From a checkpoint of a small multi-label image tagger.
Training: muon at rate 0.0018, batches of 64.
Rows from block 3 of a small multi-label image tagger, named by matrix and row number. Rows with one number within an expert belong to one neuron, the router's apart. Each number is 500 + 50 x the weight over its row's rms, rounded and kept within 0 to 999. All counts start at 0. Numbers have three digits each.
After each expert's rows are labels from the 100 images, of 14976, where the router gives the expert most weight on average: "responds to" is what is common among them. Only what is clearly more common there than usual is listed. The data: histories of elementary cellular automata, time running down.
# router: router (model.blocks.3.mlp.router.weight, 16x192, trained with AdamW), inputs 0-63
# up: expert up (model.blocks.3.mlp.up, 16x192x192), inputs 0-63
# down: expert down (model.blocks.3.mlp.down, 16x192x192, transposed), outputs 0-63

# expert 0
router.0:457531472529466568479486565528510482501421527505570495440530432446497506444573466436585545487485438508466565561452546560433427537503517588532512406493437532373431598543466496536516495527472401
up.0:455509386540507517540577504545542502503518492518595493513591470495525522510479587527526435486512436442455463458510503489467491553445521497443537530485511515536492476451395487468520399484500499
down.0:477524507558540442441507490525557452474514455544564513451471479466449514512447488556489448528501478452469598523412518435391569573560509428520554536437497527464549548537562555432545505489491496
up.1:584525444491434412478520539516422485545426463477476468436556518534437609491479471500495502612568440578504449566455394590435533458519470468519574552539536484490533554552522541491427594456461511
down.1:476437524518412578451442489485548465537538512475458455580552521397512498447518517532493523511490463536559521437507496445500478484476456426573530550360576531461536459576534491523484437470567503
responds to: 010 turns on; large cells

# expert 4
router.4:505502603563520487563517475482500594532487535491461430452541511501473511500433533524484462435455484492650524550523475408535468508543529483517467478518429435494529551612529488457448430503427555
up.0:533561562532501563570480517541507516436577551514511596452465438449545513463491460486525453478461447430430491506546382477445527487462558542545481490538429514434430477567521462475549421451422567
down.0:465381481542525493530529508524535456507518530446442392542447518531458470525463623445463581498600459517564516543533600443501514556523474492498509483406542519619455544434550504498515523529578423
up.1:585417528546435453412529530627488497612524481569483503580537445519481491427517509520605467407522565510444559495433554526445506534489449429477360473485480517478453466483448625594576524507529472
down.1:468622508529585456482506539493422562476511431453478493494470578438448491566465512482542522464455463493481618480468483469512547516438505485516502627547489475528475590484516429454470533487531494
responds to: 101 turns on

# expert 11
router.11:515413493459428548538558593480494460482430475504482461473560629556437448495460502558441557594510514423477501630553497455546508515602476517529480558467526524561500486453485460577452533539518525
up.0:421490508534614450405589499524418528447548564500466517501477463481572477451376449473483527422449581554456506468652424459555496501521568526548485422530443492592567552464416512461474543499549458
down.0:492497448398442435433479461514538491509553533476553540494515535473439509448476478545446452440545455539631418475480480554492446431379488473513546550497497447480555500411562465525531573531513450
up.1:527498497611489482580540539491502479489507602497452463502429573547474513490511415563513499606561445585510502465414449489450551588586511476527516551389528539497413542485432499455546560494564487
down.1:558448503577543435515490531490446559488398512531492572548542473517483449519496476533540505444379557454518549512581444540538540555439466510480509472506536508521541458434482428505443532468511535
responds to: large cells; 000 turns on; 100 turns on; 001 turns on

# expert 10
router.10:528556479576536491450436409448469555518512490471425465558444448519567571408425532464572564488436472527453518437514540522534560535528595572454545439621459505495552577536516468523507478481596503
up.0:412573474475567552566584496540456449431430484470507474480617488503447462425469567552519481542521405472505448512480522461505431472521408456506520553416485444519410540471468512563512524588436566
down.0:572438437520548502596452631476568470460483576390428524565530500483479421550439592489524467513474403494479470486378468484384574382462496516513522480511534439578485413502481546504581518414539564
up.1:523450454607536609497487403553562484563620420565515529586523462509486510518491483486481522505611517630570553459462415472500561516432558540478441581508559560480556573484480425500458376451503461
down.1:506492347465545491423474406554520472573449435555561462565439602540455490447498608532525595541402532504558517543456590585562551615566557513527511459489537595503542558524544540523547475473465518
responds to: 111 turns on; 000 turns on; rule: rule 165

# expert 13
router.13:517512454528460560521492527568479473452473454542444471517432418482518450403443489595507540559440538417484504476513500492553434560487558470558471547501595592447436529510577520535569597519498509
up.0:535470535547534499478542509447515492501528456442459515452455571477541424501475454514579476513410523523531474540547632524513439376509471559490506456446466450535445533563476449497527532446435491
down.0:441478467468440561497513603500470517507524546572426506557555432575408498549540480473568462546459445490519490492489466586457413512449498459474492495491464429476537492506571538594382402491516546
up.1:501549533455560519425499477447485571578604507490529466578459409454533475466482579523515527493476413514460447481486405504565526448506527515526539583496512537533543451545452535463479453558470476
down.1:464551533518465493527585570490416513492408604510476533527360549591514490481548511552491449520447561491548591405494475555500456509503478450481502563467521487490445451445481484543482491492468437
responds to: 001 turns on; 011 turns on

# expert 12
router.12:429543401477423423428515576554446533500470572575495481440429589470567572500473519437514539516469460569466490492508542466456609562537438445507497449430467517452454459435526448370482422414482531
up.0:463487538575595420406513466468549505487552495490529537606444423504489453590478503484465462479510410420556552478464478473457471460442505468484499530413583508499522382480498491554509446491541564
down.0:506548529425530458549469512486536525508526423528524510442527573526358510468469575530449377519522435505596413461521489458481520479483559392488473559473449531555501419528614623531461556656627489
up.1:432467485506556517542574465481459451373504480460535530497408515546562506448427559579389540534554366493435444497555486469568485460502612476512415545429496444496502529425392530520523505498515491
down.1:516468514460509465448479573498431488506510489614503502432496540486499495512571521494476457417496545506535563521487439480645589463541479444490506414526546549436568522464498544600522497488571478
responds to: 001 turns on; 000 turns on

# expert 2
router.2:478484508522535426541547465543565513530661422548513567437452428527494447497479457546492521481493493528582448419427491433565423439497537457498504454594477439492453478526591579475499510426463499
up.0:530629411556476537447453475505500477532559471506462520484440562502566489473508472505546588434477460452439464520505465565514502481518412552448508508521516529450581509522479568480482490549505526
down.0:446430564467506496537439521511527548499418510503416444500503507501523476565439461449546442482421580590533415429536537462500484544500537481501529458449492495510462431486583571526521546495436459
up.1:565425507515565487481535521518498580574634465514520513530576528416538483449578419439482541510448489504460420486461508568494641400484512444539505477463596475545447416424542510437524445504491501
down.1:490499458553445551529498539423514480455451521529558507469580448454391435603509526497473528555546513555564521525451422516432470481587524491549474504566460564502429619530407439505499520463491550
responds to: large cells; 010 turns on

# expert 6
router.6:502467436396466437523507518487542445486571493437472589557509548510561454566561474487474452472551651508440562452506491555411417425414511495527550523475447552570560413415435478571504575561581483
up.0:503458512393474484527518490507463513483462500440561538569380518402449533501517461395420499575550463460397490530452477573605574478533496509486486532501471458567430464421462512479510415522514540
down.0:525493578508651524510469513504469435409580480470500531531476535522480500461416489585533500511448541614507605556504524503565489404491562489497550472458525484475500502635504495483543501464529536
up.1:502527589557472527597490436482514388523577533445460485526497512454433465476493585502511478634523470547451502591556455486518567488527539558535451509472546482443442461442478528506420553548514536
down.1:465522481524521452520467576501493491507418467528421583445479487603498465549482567435420560533506592422440452516439480435434511457468516477583500484578495427498491434564576506444490402450499468
responds to: large cells; 101 turns on; 001 turns on

# expert 5
router.5:606451522440505609432465500572483449562408496550553483468563450472476543591515495442447474516587403569443541489541469612495496436452443412461497618424620511557552513530506548510486474483479522
up.0:523486569464612418550495437498483458510466509498522492482495502626530575541517536551487522392491532484526468506578456549485544483509492478444546525499609503559596524471413496559495458528489515
down.0:482494523552409595497457546506421590444454513479478447431482659434557474463439556476480541562492453541471551539468464511468447485495465471589450505466597488460509469548408483527492493514581488
up.1:539583552553464388561535452408489501553581585493442399499580433509430577490487560432542494502493398490411510571536586487468484498461442420515483512545479465513546526478475541454491513497553447
down.1:490546514456544613380536496577536507486456485520589535559572565511407463426528491497531497528515487529446533484493541454460475489510505458516403522469525612467434474459563497482459455523515535
responds to: 100 turns on; 001 turns on; 000 turns on

# expert 7
router.7:458551498516557428469455503426533463425521481373547516596492501498439494541488475529483440429482507534511460486408484380526502480439514468453557527451543494557554489529542569448432521477419488
up.0:477433482505391505419564541467538502503451485510468378541533542535422595561497469502420524498442536544480510410484564494579544558561452576514501496491470349505540483437461495409618465471487467
down.0:599461495572547535610499470438547404454522585436438464486470530533503460406589491425515523510481423496558469485489441508438514556599539461482501496538597546506468505554404537493497516508556506
up.1:464439438482453493507491481460505589524574531469499509468575576455498537453461531559535450553486503568495469503494448506561435556382511480555453506608516433561541457559515551533494436475474559
down.1:519583563444460527566499453470422485509480551469526499559509593557522459512570464436467602569580488527568443428537509512525511479531459507442447458522445631442451507453461491503595480458506457
responds to: large cells; 000 turns on; dense start

# expert 14
router.14:431498502500523534531533466390490427435535469463504445576559572550448479616587498464512514494492524530523521484473492514469544462510445543458519561526510501548458424402414447527502523571581496
up.0:475505476509564519471446500475474546473452582475618573440498593482526520500444571551561556471460559467568495585538467418520487500503543597535535459547503458503519583431561490654425537500490553
down.0:439516557462462513456348518596470446528532511574471489538463498510456521558450527487464515606531596487610562560470558376494464470458561526561566422464573591522455512550488484487405446400424486
up.1:458494527474517531444510452569541540546396579588616488476477500536457495540470571527441459466486359584492521400513548540573515545535540477494561525465461519513536462485455557524515477384485506
down.1:489445517510413440571452554469479512474491508488437525510589629474550541466498541462542497496564493480499437583443425474489475432586449412432551409554552548506455448476512496488479596509394445
responds to: large cells

# expert 3
router.3:515467555553486523585495478516482608577459585618459538468508490433548529513470477397481572423435389518475457604600471480502560556535510497474519480561493513432475557487551541465578519438509534
up.0:517410395561496465514555503552500503380471588601465434547482525542465413490501435615523604532503459546439597442428505641487444580512533527496410446456510534558441493473486501503453483454478494
down.0:485479470554546482497450461450454432552483394482448444562475472556459579564444522381599492459521509466411478467584474441540560523489458468547514491511525463489502425466460478469572592557564507
up.1:426507566531422510454492517505474555469403561477469493393509531430498499443497450555551547488520558499466467481566495628543531441483407529477441481399458457498488566572467499442527466551479552
down.1:465469509434466526573525497421483477575527529550490644471596454515522510534472476529498388445531550472499556497525484506586565583533487490446510482511414434501515590501555500397546478456429480
responds to: 101 turns on

# expert 9
router.9:524482561502477512422516560493588540562488501563591611450516465483458469497557473540427411486501539444497453533500413517510464467492445458524414496456526408441459466534450516492551461491430497
up.0:489497448466591524512529478495460401507501533456487460520554471561569453383473483516552483559457565444596441498558450543540446546526529518551587494549449470487467527462423521506497529449533519
down.0:488494467574428473576442560430479500521468411560477526519445456470492492522493455506473483517540499542549430501511419477530506452511529528475485528470471429529475459533495511626496423582526506
up.1:506594561474464441531445535434489515537558449447531416466496665430554520522450419564437527546407418463511537499582507556485537565567535447468497527537519505518488489503572508453508472550503462
down.1:416519492584508473465545541499477482391493461424479502511588466472482480528422554600563555594313539461406502455431480522476563512563513478543521443541527490475493567550468506448508504564438473
responds to: 010 turns on; 011 turns on; 110 turns on; rule: rule 92

# expert 8
router.8:477559480563497471546531561430469553424528475599563465601481536530541502469494526457464438560503526500439522463518518520501584534477477523528466537501501469510506505431479452491485495482549472
up.0:459596512569553553479493491579543467521439409431491544473584410490508441394503481494498482536489513460600435557487549457453521541459483523501482468503564533414496561534527494579443532438549574
down.0:508583459437464431514462592509527518461471542506520540504520623508441513462447542427457508500407436535581492558521535464525443474466580430448511480497444481493576534451458452462448547498578510
up.1:493512505374553549439452474502506497516456633528474569488492552470543473478533487485491455469465510567539387392407480466497500426501476423538416401589573525490483507532558539419501526517585465
down.1:542482420529509596516592563467423484487511447498466486520479417462510543438409508550540565446433473494439504605448592464515489560520445466410563592506484483512497577504525532519530445483500501
responds to: sparse start

# expert 15
router.15:460567463510583433485401391560511446566457466507416579607419463457575581462508464446592512503455542452474429437506500519429514554464579474537511410488572460495531529502567491550552520425534493
up.0:478461473525542463548516463398435495491430533518522543471520478443455530522509577563482469488455453603487485519462520538576551609507421533549514509507485515404549527522464505491593521510422435
down.0:574484497585443577539468521536552452485494472552482444487425456516433387505515527482544392617456555506493545511458454476491559590492441553497405485473592503558538562599449482481505523548453581
up.1:499602485427540434513524504581521527573462457485539583573670524525521555557428397564464497538575506522501448489557563482538548542551463578526474416454526474538441494502574447529542523588484504
down.1:512447415501523537474434498519508482460454479494502487553457536521456503456445483473470480513434511515464524569402463516498544587458483494541531518489542516504516606628508560515539584531452519
responds to: 101 turns on; 111 turns on; 110 turns on; 011 turns on